A small audio captioner, trained from scratch: soap at rate 0.0019, trained on synthesised sound scenes: up to three everyday sounds over a background.
Rows from block 5 of the audio encoder of a small audio captioner, named by matrix and row number. Rows with one number belong to one neuron. Each number is 128 + 32 x the weight over its row's rms, rounded and kept within 0 to 255. All counts start at 0. Numbers have three digits each. After the name is the row's rms in percent of the matrix's.
Before each neuron's rows are labels from the 100 clips, of 14976, where the neuron reaches its highest value: "top examples" is what is common among them. Only what is clearly more common there than usual is listed. The data: synthesised sound scenes: up to three everyday sounds over a background.
# fc1: first MLP up (encoder.blocks.5.ff1.fc1.weight, 768x192), inputs 0-95
# fc2: first MLP down (encoder.blocks.5.ff1.fc2.weight, 192x768, transposed), outputs 0-95

top examples: whistle
fc1.39 117:083090125124123112119137096075149108139126130098139136180129161144154176161175089075090207104126170148094169093133120081154108100159137151115119168126116131160155120074125111181115105165103190128094096116105131162177148114169160161197157067126136115101129113113138128143157149100151088140
fc2.39 136:145150124138107125216119149123117153131144072076189142123147126129107134184141161157110126101125158098156115073084119143104073182093105138135144113143115137194130171130173132053122172072081130129157098146166136167157175123154113156158141130088151067208147204102098132108081115095074158124

top examples: typing
fc1.464 131:129169141134104131147114106084163132123155114093146103146125100124134112149106049111193137192138161135107107129157126092178140074131121155080157162126134170147134101215094160160128118171183146123139136132118143169137092156101078162134167132099121079118100111046140124129144055148168136130
fc2.464 151:117096113178146181090141133164128148142122172105138081138128150138140147039163152092065139146130108100143110155132121082097118153202111092104118149131141123136153150100205103098185160131080048149120120096130145108065138098138136179099073158150178106201111123130107125120090161086156078109

top examples: beeping; first sound: beeping
fc1.402 135:113145181172108113187188108158132100087134120105150129086166132161114160106096126155135127103155130161156154093177108129129150139096178176082108123124146114144114167135118123124117083152123112130102099160081149131139105148148119150123137136097145145167118143132158051121162176172146074142
fc2.402 162:127110168133132131101142184034112131174095097096157130158249154085139088097147112134133062134125205123102128157179141138146156128121140179092084178161106090091138123111135101129101078114124137114137147176154141109136202124135087115095147147073152156193178136150151082146127137106065110160

top examples: stream
fc1.375 140:105122171152098092139162105123156169156071144165108126132119137075163085176186153108119169095073074123065104138103144182167166148132124095120196128102122097118112094125104190129119100162055114202109167112137077124184113159153161083115102117141167098103143058119135148083120113176182098183
fc2.375 159:168105071137070134129090133106145150158107079184170161113130136147129073115084122121139148063213178183191098101094061096156088086071096092135104166089117120145124081138104128127118114159080122129127124113107195171100144141130081124084213115129114158158111132150095092128118111147102138162

top examples: background: none
fc1.442 154:126144113078147108176140114164138131100105118130093101137141124131094138161138119112143093183116082129100129109167153171189100108122128114118151141139162147209111097145137153054124065157090099116168156101115102111115117146137118136086134093120110086127152121149155054109131121140111130156
fc2.442 169:129150082112116126127146123149093124122097155137127055154137094173122163123136137148160080098118176146068169162111149129140119115210153168107113132081154136128079071130158164094096103102146096086145103146113121099094104089099067077163096096138128132116114172157132135086090111159103138147

top examples: clock ticking; number of sounds: 1
fc1.214 147:169131153139132126137144117145144102110123173147098112081147126140130064136100116064142095097151064125142133123193130183132135132110172148090118191182177198091185160144103103128150089173115154201144135128122139109113110215157130180090166101149123171119122065100143081183120160123149091113
fc2.214 147:126110130145162074120129107143082062124147100108130088172136209067132135130145174128159118100132135126133137167180090135167119115137100141104202159119102141167075172134150158112105119154088058124145112211095152093083197127135079166132110085102126156128170152158087121140082132144169180110

top examples: chatter
fc1.538 153:128096204123119145148133117129168152119123059131106048135138089124124090108126111107202129130140114095131108079155115132193156109088124082110154114083174115171108151121178139181142129044113168108141129120096137134170128144054130144073117097156128050131036166080118118136114107096171112108
fc2.538 168:152165118119143129131192144099164190073110153104144098144111163138062121082140106122126089131174121166164119157189150120117086148147063143079107154085115129152154151150188214159108133126161128098098109136111180113115212096080088132091113163085158125119159117164116145138116140129152083151

top examples: background: none
fc1.288 127:142196045118116131210131128192148165100088098063171086099110104138098138134156075123132079102124145168101125116158133095143158115116169168118091057155173136140150148100110134140141136150139196120212115121113100097150122114078089116107105160161113111123131094105177076132146145084138117120
fc2.288 133:215130094119191097090146158145120200135136144139099143158120119106162108119143140109100202178175160140089112136140087135075068131091067120124114120099175142090153089134117155135146184163102078143105145133106045123108158148108160137084121098148117083129136113128132108089143124116123156166

top examples: fire crackling; applause
fc1.137 139:099197131147149160157098127150179094159092147112165150109145144105143133141148136075255074173116098062062155152151100106144143053095149107127155159111079135151112072131130173166126177142126194139099131171166127129133098154210125140139115089134167167082109091072128133101133119131096104122
fc2.137 149:142129172184118146090126132168173094134131099104138157160118065104158152121146163160107122142128110057120125153103085116186169175197124165111120099128152121136129157112118070146130162087145013068149123146120109124136117076128130126112134165168112149154136115119189078141150120068163121174

top examples: door slam; first sound: door slam; background: none
fc1.51 159:159144122108127086157129163121133158144159143135167126163184152200141164104154128088159080115081137079120101075168081135140087157171133113116057112133130166148166150148185168138155072084125052189141066134203125154200109128163168123142145157126114148099110137127124164180117140096146123117
fc2.51 160:077154108109125045097150138104191143137167155184150131113107116129143157165109126135145125121120117107109150076132117115127093091204118190070183109118131090152179056087169163123119097115133100152160120135188125144161086101076097166154099139123125113119127123167098175118149120122140041149

top examples: thin (high-pass); applause; engine
fc1.618 133:117129143149134126142161154145127127137158099157114120165115088143071085066119148137153073146151195102184148065159106176141139151180091098146145134119068098106111103158112078175106139137072106119149171130220183112130133125087118155128151164143173145108106097109118098110105097097151094112
fc2.618 160:117167182160120097120169189112127140131113160079134137080094124137084108120100129128162108083177139152172148102124210175137091142177088139071065131124059127114145096105202171110124125145132097116096113114111081151118146129169114048109151187149125148109183140146140141135115118141187150086

top examples: fire crackling; thin (high-pass)
fc1.563 128:137140134128129141184118092185154155086049152146118063140109177148113094094155116108180093166124175121184154119153097162150143117161111174127204119090181146127129127147140143090106119166191154166185150063148103163142107132146127143127126091198131109119089116138116148144131137096102107084
fc2.563 135:101158191161143102160132067098131142143134141091115103110086104145116184099117113157130157152130098074150158129108116083108075116180090091141112121114137111117118103143091072165069147104121130068138105072152175124082198085147132129126138191163158154120117132077104122164156112149086165182

top examples: laughter; stream
fc1.103 145:168121156080190111092192146155158094143163108113144102194166138118150093103160140149153054134154094166126108118163102170121126126072125133147057114130127136130145122169128135130129118142150123109128062116101096155129117134113131135119061138126103113164125071153184123240178136085107085104
fc2.103 169:146054129148119138109117120111162182144195137127049125108088150078077155073130148094110077147090111107156159159194158120144143111173063121143096061102099131097133103116164157079084107113096111142136117152114137136123112127105084124097131121123108118210170128135123134147068066131200096078

top examples: thin (high-pass); applause
fc1.714 138:121093073135132161149158035159143032118148103078142071137080108144120154123167110120111104161139106129085160138109115196104105174129133143120178173139137128138178151159149121125120105182122199184179061104127142154159106084189167104094092099163122131118151091153108049110111180113132141151
fc2.714 151:140115082155143170128148051166135188090207112109184102110103124103188101180099102148101161111162083171137149143168153126072065125106080167104189115120108094177098137138113121113135109120100133107142124181134127146128169171121156123131144151131168198135116046125056110182125067086137129147

top examples: thin (high-pass)
fc1.503 148:102070121163136131143141099111092098153180115129131118144143089080146121115144137154106090148122128141100082105131119144102098160103122147086202224133053137144123182125116082142138096144130106089210080098152160167146239149106146190144092119160171155147151115140139115142161116126166110099
fc2.503 163:139107110143121172170123071169077155153146117109138064110122132136136085154100104112120155090130080102151180109128153167099116167135101133087123133132153074173072136130154138093138171147124107097148110173171151140113149150038153098112151141121149128157165129102102136147148090062091156119

top examples: applause
fc1.25 130:113111101105120115113124141165116140122149131170155062122096106126134136145145112154109168175113057117118102137164085106156126124150138122140086132102134144113107084188140146123096026080079108121097111165103135211137104123181112170116097115124081112111158073097117192154171077147095083121
fc2.25 134:128133074150143107209119136153193125179089136155138187135093124120156083145128080099150180038116069148139092093157129151122097133095153168157089087133067117115170128213158136151141140125108120158161075180136140113045139118088146101130100125143137105165089147174178128127153138136125165119

top examples: bird chirping; first sound: bird chirping
fc1.463 133:206148135121124114202116159131077100158140165181095094164140126097088151106111080061173091137158088083168188117156100102176157135132138119094153148105147074171205108106148154147046091126134132129170112119142139168120125131116146138184128162149093160177153163140204099148131113136117168090
fc2.463 145:056138116088127080086140148184187109137122090115090170148058172101190163100118153101184168164137133133145098126099136168074142213077111128110148075104173120084120146120105168098201102104157071146127112114097124129163140148119136110112119105167127131131117125105131175129122062191097181158

top examples: fire crackling
fc1.383 143:114101121129121148120131088143210161177137116104175089105147161174124112156080107136199155134169170172114103114128104126138122184166084143128138078182104124149122142141175096093086123113168144160114089130122121191192048101116140147103114121102141165117069108093141105150079128134190037108
fc2.383 164:099073098135114109099121135114183137118113123130175132079106159156138191097104161110132131131147125115102120154115076070131152182148122013131145113075147141108117126118160118077165105128130213102091147114105148102112211133071108110168136073082114092130100054124078096156132103108059117072

top examples: typing
fc1.694 149:137080111162138150184113119152116142107157125080137085151079184151098151154160089102102112153158101112105169084140094180066089103183194163140149169110151114126184066136074079151059106136088144163137148093054068125099145187113166114112136126160121093133163123146132088094109193150188127137
fc2.694 149:126114079121149122134151075117149088117023146125074083036075146151120119058152157139105145096077140090154124145151133102150154104170182124122155162179113118092133152111132076090151136096105099104138125114143097128152127127105093154103165177090149067198073142148144136165143179216196167076

top examples: crickets
fc1.541 146:147137165157150149079167071096173135083119131122122073127154125155117179071121124144123180161149150131115137149149120103112126117103123198107120131150200155111116110153160217144123094158130124083103171138130036209163153108145107139127171111105132083136103091167141129142159201075110134130
fc2.541 159:102099137102135114091098080185123140049147145091118102086143148152093181036141222135115154120174102069171115121155105095109122200142085164067130131119146104105151113112121118100134088149097143108118189146189158085073169175152080137137065104108106152130161144119093101086104151161110111071

top examples: spray hiss
fc1.764 123:106101113180176106134127073133090107162146148155127122138201101162062150129127108155195129182104085108179144122102125151131095084097140125145121146141090145105094112159102130166152041104189091031153133113112121131104102146130142112119142149121154146193121114163119100164162119155116126167
fc2.764 134:130125155139108130136152103107130136129063145138059098119139126107116110155086109097077151085122132142150166122118129165083124111148148149152153057103133099111159153130107103090146140174106146123191108067158123142164179088132124117097099105137067145124132127122128126119138111133100164067

top examples: crickets
fc1.322 135:090068092133146145168141155119117126118099129028080139154138111145106180184140098123106055147120123128094145217113166128128123110139083143090121109093122166171112124103181163137133053185086163119063157146088139150158130124140203129063205111141128097129121117187123094176110112083117127148
fc2.322 152:132183139128148138091111074108154112102109161195171112177082106168161120097179132106187171122163143144110107149100152146092120088116124225112087108124135161108081084156144128154113131132142118133149116100152124116128132103164123122166075074083139175123149190146105187106130087141089145158

top examples: background: none; water drop; barking; first sound: water drop
fc1.447 119:149169080141131124125156135102132137144193185072141090112103115110077165127197100152067070160106148089073102113114132097124100128170085158109091061113143077172133118135117178181083073105159150123129078205059140175169116183127150155122164099179143113130093137058158092111121093139156109143
fc2.447 122:148137105135112110110085157146157151101137171160125113100136133153134117177092123106109118060076106178136165165096140127140110126098182111155113071116103091103121074117109192201084112154102096099083119142118100080141136137183132173104151116135118148174169152133097161129106108114112074146

top examples: number of sounds: 1; clock ticking
fc1.722 170:154110084131116144119136151141212111147096121123100132063111109148075101120131114104161077113192147149153091114189140087075115134112095147089182085093149124085122113163126119140115109143124119111131147212155127108115101151083148167149120175085088129089169100130148150163123141080132134112
fc2.722 170:104100169119074112098099153176127104110184139141085127117120172129198142070128178132174172128143128150074120155164136141105157165107150185161158132073092123129061141105127103150170136101162102111115204174133149105126125078130088150160122092085158041113116198154071166109130166144102170098

top examples: door slam; first sound: door slam; typing
fc1.650 116:087145113080133160113103122185132103097108140131170092208121117146125197085142118094134080175125167098160111095117049161175104134114075086118212115123111107169114132102120141116130102166113123183168090071196118141135148198152134155136157113115081083094107121129171130163141129123173121109
fc2.650 113:123134148104099124113116112143115100143116174137123129157168113133116084138192136163096118108099092148146144163088115117126130131046188181155127102134117151114143092111095140113116128141194193116224151075171125202148070112121182117078146104130138107131134104029139146127131121100155072127

top examples: fire crackling
fc1.500 151:179072086142153128103100094125137061103171177150112056107150158096105103154167101112127090157089171186170070195136139144125129105118129153101086162164213135135135109156113098096117135121145180120106123183151136126139080128154119153136141059079144151142093038141176117176092116151179107109
fc2.500 169:162094143147146126111086106137107097120128118115091122121105155092076157081113166079154119133146166127143157119197122162153108126158071093127182093113121119125095138125165182077074135083077088176197107139130138120108185146119099121089089078080126146192120142176125125146091076130177128063

top examples: water drop; first sound: water drop; beeping
fc1.17 109:068125135198086150154157098162138100166078171171121106159188179126142115132107106145084088136049096156120141099181123103176136109148051103096155102088113077076165087087158187163143044114173149180142077160120159098201108122097138153134121149081192167142117109133149105126101116130167149164
fc2.17 108:163183138123122116113162195145118126128146112135091123147131103184114124085084192115117132166168100158145154156074181145084092109148127151143189155126108162121200118183196124136127096157152126192145140099121154130182161105145131122071118110104119129158087140149115193114133089123088089103

top examples: typing
fc1.32 155:133130094136125180130109130181200142105118114121130091103087149168138135191092144152122141151106131151156135130051142129087112084212150069095167166215108120123166081116156113143147038159103190156112115105079067154115099092132151168147176096108141113157102126131130093129117141190144101113
fc2.32 170:092177087100057144173092088092124182114133130134111166076120192136143176122139108127149177120100153126056113137110118103086123114136140080117124155130135173116176087095192139107096106096140106098159166088099082149171175145063061132109138128140119153167079138124123101092171167107091188088

top examples: thin (high-pass)
fc1.502 140:141125156118080142120114131145181152142161085140101105122157123127094113173078147076134079076130114087077185093097121137156099127157140119143129138135202122146100123131161156153114123145143157049165125148099138160137089173080064116083141052088109122090162069099064098103126177094167119151
fc2.502 150:120163086147156133049124134176136067113150111164132118177117106158165108139140158150169094080142116135095132125139173158192113169115161129125139063109162128182152185146130127138107132157098131123171128104089130130156092096087110049111112062126152150151132197141149129072175133131126103148

top examples: applause
fc1.134 130:086056117175133127115126167124156149199121117166070165109157115112075132120117118080177139174097162093117087115193158084149175204121108079103116138168092119117146112120117179122150121113098129105090083146156136145146150130125144106148134175150199128066054131092095118114121098107163124102
fc2.134 128:126080196136130162160118140115105143128125128119175176169121129151130147081078140152169091148146159136117166130111139118129054100175135122205070117113099101126083086136234134142082112126122131126102081110023120140095131089064151118112153148087107104118166132149178162159105186153151150100

top examples: thin (high-pass)
fc1.318 145:107105120163124151135106090127126080113169176140113069147175060122142060098201128120140131089096126096084102149182168147164111117083136163141139193145163148179163099102127152127177126109144170142142110081201136138151091185131142255125179120069121088099130105097123133151083118095153138083
fc2.318 153:129184088093159098137102159101088132101067144136123079115106104131129122162106110090126171160090141111147142136135085094074144141114121084103171133096136058179110136089131127109149087116150058123121146167116144193092171161099165086120140147151173167105125185121165097079111157143112168085

top examples: beeping; first sound: beeping
fc1.108 145:125114192127109094181201138116160060061106164114128147171167122178082146100173103138131097108120108156135144082202086143109174099095128144129155122097153100162095178137104146177153093177158075045134144122104119166172111209129150127134147175107103124125164116125148072124172190110151128083
fc2.108 161:132135127123113096073139162104129118144070068103159143152234136168141109123176159146111079147098171145124145121181133128186113121094135165074091133159096100117144120152129111089081136100105114127093142189135143117115129133133096152128177078119089144211149097110184066141112166150098113176

top examples: crying baby
fc1.121 109:121132159139138148073147116153131109088175107170171063138163165135083182145117155138207103149092143164079087138112133184145163047192167178123170075139152163116144099101027117112176048149100117190174111147082132145131097134108115119149096104090140142101084100118078106121123136133123142149
fc2.121 120:133111131178125131041070057120103145152121159107124181073158141170152109089146120112102164150124109151140120163142139136168167091096096120150088172130138138098169175075133134130129163191105143134130113092110147124093129118131112155190057176199114121113111142120160095146133096082143070090

top examples: typing
fc1.245 138:126128080140144176172101104105140090108131095108156107149082151129128155085138163129098090151149183159067143104117102137122131087152175108083203171156183086119166089095133115102170090126113168141108088136144070137109093123191166125088170104108110093132102171125183110163124153167156120142
fc2.245 156:182132064113116115154090069109115109128108131075116120065116209187185175086196068122134157131091153110111111141129100068146080109137113142162110146157174151122179092052170149121078100087063104112153173091096087119112198135110087075106115108092139164147110120052138130116145125133154146122

top examples: stream; reverberation; text has "room"; text has "reverberant"
fc1.529 141:176167152131126122156179135086162159155124151081116196120124121179104059125114126138129128157156120121166151126098138120217136137180117113099097025107105164144134104132114085099147131143110088094188108137134116189114165068131145107141157114089105151153117104166125114096130156112135101192
fc2.529 158:152152180156124144227115091088137156112205142129155119160150160139146036177151141103133115135165112121121092136159148100163125178188090159128127130142126083099102074116097121100111141117151130087123101121104141163080118111155141108163125136129169141122158152134144115107097095111111129039

top examples: vacuum cleaner
fc1.626 137:135102160129157105122169164140056153137112147124140103174069094149105159149116139103204136101125144077145145154202168144078134089083133130174112100100176058166140092144097168103155128137169147131117106147160106099121152151101109178154159114139116109105091157076100074091152103116127133129
fc2.626 152:080148139096143096163125099143106131091138109131116124108175104137109142126176100139182069121180151177113105166183122131104124119185131169114177119111163135140153091096126174192128128119103122205038149181117170144148105122150102182133073103151085163178146154111133123143115126161123135084

top examples: engine
fc1.631 141:127181092099155136085164174146164134168145155125109149119107100186153179142107115149184137105139085117114117120152108143095095083141150103146098109132189194124095087153155164087130138135128115135138072084160094144085123156168132171145160114112148103121111116131124140146192084127142068164
fc2.631 162:121062104119145103060089127062150152114165108105147129146170124115144159153109131173136199141126116129132124149113102090078134115146068135113142063121086137129104126134167190145156096129175123089109133122124195145098137125161124145147111074096142106094147141145084149152147117165169053032

top examples: clipping; text has "clipped"; applause; laser zap
fc1.62 150:046104118082160107169160144135139120168102121131134104135116175162080154131064116123161161129124174190164087192158109177158090130146143119145226107137090147050079097162135173128119133147184156132099104126162186077154086144159120137176176136086103092113117119100133172126114147100098101133
fc2.62 147:122113181104098179138072130202082142118114121136104138130117074108148116068118153097126103115097101064091066156086128143109108205141182174130101128100142156137121103123127124220152147122102147061062116076145176125146156112174078152075167067107164084122154169165122126162109134125103138150

top examples: clock ticking; typing
fc1.129 147:151133062110116129144074137140190057193125153122161077098148100129148130131116084076193102077097090140194110153191137140156145144096108065114156116159111161070145163110112127120141089112141150173119135140111158167099067116116099179152120120095109090190188089091138114132126189149173197100
fc2.129 159:187169122114136133190085135184132127154192089132113081167157173112131127095091157122125176165120103102151170155083126107123073140119074147121153120158178145135150166131168140140100124115137076118188091169060179091077133152082096157102126151087108126130148167175120132133111055114130157134

top examples: fire crackling
fc1.10 158:064112131128145072173083112161105127110134099115122137142147139127171116119158096142200055125109101174118169195130114190141114110129141129045131087117120168126139053134189121151104082163150081170178133136146153186198145103149137114095135157144135148068075135106088112169186096119111068171
fc2.10 173:129138103131128112120102102097164161118156132126144167138108109211195202148146088159232113130139177099093136084119110166179118119128088147069175101131165130151123084106187138108118136105099086123125142128137089174177151091086080130113145106156152128059179112213085136124127168132144125169

top examples: clipping; text has "clipped"
fc1.171 167:065131140140166102154176173133145124134095138180157145101182101160116101126172185129121136086082095098176119147144150129169125175176135141111113148132099082088143081057184094122115077164107191110103081141065159116155097143100139146083146103123063135159080137122125108151150090136079128173
fc2.171 176:130142097134182165159097161129077095156101118150166165124139153151122164110130126128069107125113083146122104091045148082161103141124130000110107188119109160157094167134109153144158152146146164145114160104155144135142094201125118120084136091082135205165150160139212127083146169120101121154

top examples: engine
fc1.356 132:136139120126135123117173077114139158168107133108129121132136128126089111144144096061138080128111108118078101167068110131112170182168192123132093146151176134092107145130112144141114106115142167127150056109095085146104108114203142153146108134093065143154107090109176124142163117126128135099
fc2.356 122:123113172123156134118147113119109149155155161089074148178134104187157122131081133129105110191138121108106123123123147113088110105186088214145106115108114112152064141084146117058122103142076114098107085082129159104163135090117105102116104151150097082107154131104139186101131210161138105108

top examples: helicopter
fc1.586 151:152093098159098147218162099103120065117178134130158068132170118152170082140218162116154096162050131076147108178122116146112157117121127145126152106174140148133129135172097105170137105104155139109102122159058119131129106156136210118124083147160141202153083147156134188165132118153188076121
fc2.586 162:101120152141191089083139112183138122105097152166133100103168170087106188105080154087106097101125184090150140134150109096172075150129035134192168180135208141139140148159157169154090139116096089109129157148145193075145137161130149129065113068128149143204171128168137129110067131112153163073

top examples: car horn
fc1.419 126:106127157113207117134172142182087133142141119064112126151093138067165148128095093067171110049136124078118079093171198160154152172096091105093071171126109139170145145102117163113112113112119159136201119140105160094188110113087082158109131128158114171157152114102091120157110147109165092133
fc2.419 136:094149184119159083134147173151113154110113183180114121090098149097077097091156142114170129130120071131120156101178158119147116107134093135088104164110155118179131130105089172156078060187170091089117140148096149140173147116128151120147101159179105100127173131109138135160118137080165101131

top examples: helicopter; chatter
fc1.438 130:144153131164178173210146121103160113108144146091170156111129076188155126143081165082118151137115142147113125078153198099110127138127098099119179172140109132171125099101069108196136081167103192127161139141106107161091055159109114146174123057134092115167130086110131124179146127120217106155
fc2.438 148:098162048148160148169108149038182111078137100125090127059157130115170099108136152132074170117142218171107122118069185197115130127142096144092127101143155177117124119114102124140111137092100181157139139102111126138158153109115147144160166134162156096132136126175077142127166178141117112104

top examples: chatter
fc1.647 155:083181099184071094115193095124141142134158121143143147083128092128186132153099131098119193103135172164110110128065144128155084110154123157144134122133134149117130105115113085148153043151119180156102169187120110144120046086138150099134147122098094099161117131097149119112119125142109191186
fc2.647 168:125145108125157138118154124131151129067141152171104198112133110156120066113146199143161154084144130123077157107123125107126206125048142173147095082114132128116123113094109128116102152142087145107134219158167151147107147152174112099156124113129096103207107196159165156150154177091116120112

top examples: thin (high-pass); helicopter
fc1.385 155:150164088114096146233098187143161117117126126115136132119153109112134165073107128047134099143110205096056163120215109133156172183074116134117126114159141113130107158111093128078169119124171134111203102139175088135169172134125120171123123135082113140104094084126140163158148182128178148094
fc2.385 167:068128114106140150138117106171121148095077098098126052074130153201099164129130135103140112146145157125163142123083141175109055154105144137099174121110229147124090171086125123123118175185147143084127116137137130110066060134158145128120197138122157130100110083125160121110173134019160081181

top examples: thin (high-pass)
fc1.328 137:068140116155126120158046112164151153120144122140095123142114083051133149189074120165132115113155164174077159087086086089138157112063150137094200130163126186102133155161131103107132062170146201075082101149123132127162108126157161153114178162149107110156123100132138100158134090087109183047
fc2.328 159:131147098106162075143178134132114130115131167153066137105122107124126136147134127139078158073141124073144159107106133157155095150124081079144144139143079120124102106113153138147089130196123067081146135163105154160147133154113135123129113127117122167157179169170105110120111153126162122077

top examples: chatter
fc1.241 119:077093133162174121111096096130132122121171138114109185157111145127119136118153114112163186161063158097110161152157142206088164127168089128109163128123135163122139153092112142182152073205151135106126062112122120105116090170094143081088183159163131159109127123133123127166092094099168148092
fc2.241 132:038079082163135082092137113132129131157153104095141063143081106160122171064158091162112048149108168159148072152187215115177138132151126126129114097110147141101108107157110069088183119129110085162126124140150151142132119134120131092132140104137125077191149147154118182088118107097186126152

top examples: background: none; typing
fc1.744 132:147123168085152148150133160140113122141148079069123145123070090125127140161208153126178083179173124129120130187124164137127120121129150172238168152172169144147118104124118124121157067122107107154142108123118097132163130156124077149125185100145115121109086055117151121119137107129131134128
fc2.744 141:080126087121084070153133099142155109139151127191067113138097130145075134123109121122110061138158159113149131088123097120148162127162141198133127130054178107098134128122063173131129060128147126089160089091139133155116097091061122116139139121118172184121100137133132166114130134173129135124

top examples: reverberation; text has "room"; text has "reverberant"; thin (high-pass)
fc1.517 152:153093135157106154126141156110155151162130141113070128057148167083117160161103167184140095142165147099136126109137133093093137154089153149152137127097157098080096118117100087145092108151119184138154133135102119143137143125142138112128155134168133086051059143144144109099133167111140086130
fc2.517 181:106114100155096182092131054110139180123067154145084114117151102151127144041133123145095147117136103143170060158097152086108141197139177131117089141101162134107096127132074096147108162107119139131154151152166166125076140147158191160085134123151141096143155172114133159112092187139146152115

top examples: laughter; thin (high-pass)
fc1.324 130:107124166188086114143126121129132131107143186182140080167113126084106118135145077099119092165190137143122161038129090086103183157144206131115128163110108142116153110153103141104188085136133123175143104143157085144156158165191106155112127114130088131148055139152129091072186127103176067062
fc2.324 148:109111063162119142130170109074126165133064133127135057128141156155128161118131091184130053131125113141131188164137108112168133146177135185154121093169138113121145173103128113137109138146126141149153210085082138115139129176136150114184111178146069124195150090104142046141119131132149137160

top examples: engine
fc1.394 134:151148141118186087102168115101112113093070174119144111143155142116085137156130092116170100176112072097181111146162107120188079146167121089073080096127076078162134108160142182141110122153158118052164091128101145138092170076121120194190115173136062094107127083148145169159173087130153108118
fc2.394 154:106044153189194158160165126101136108158157134180138091110169118055136143086095131140130130115098147136144143109072150160152108168109125146137080105195103122138114131075104138084130138076139106071124107106134172143099103155086157144146136144134162107187176166115180125110129100106150143121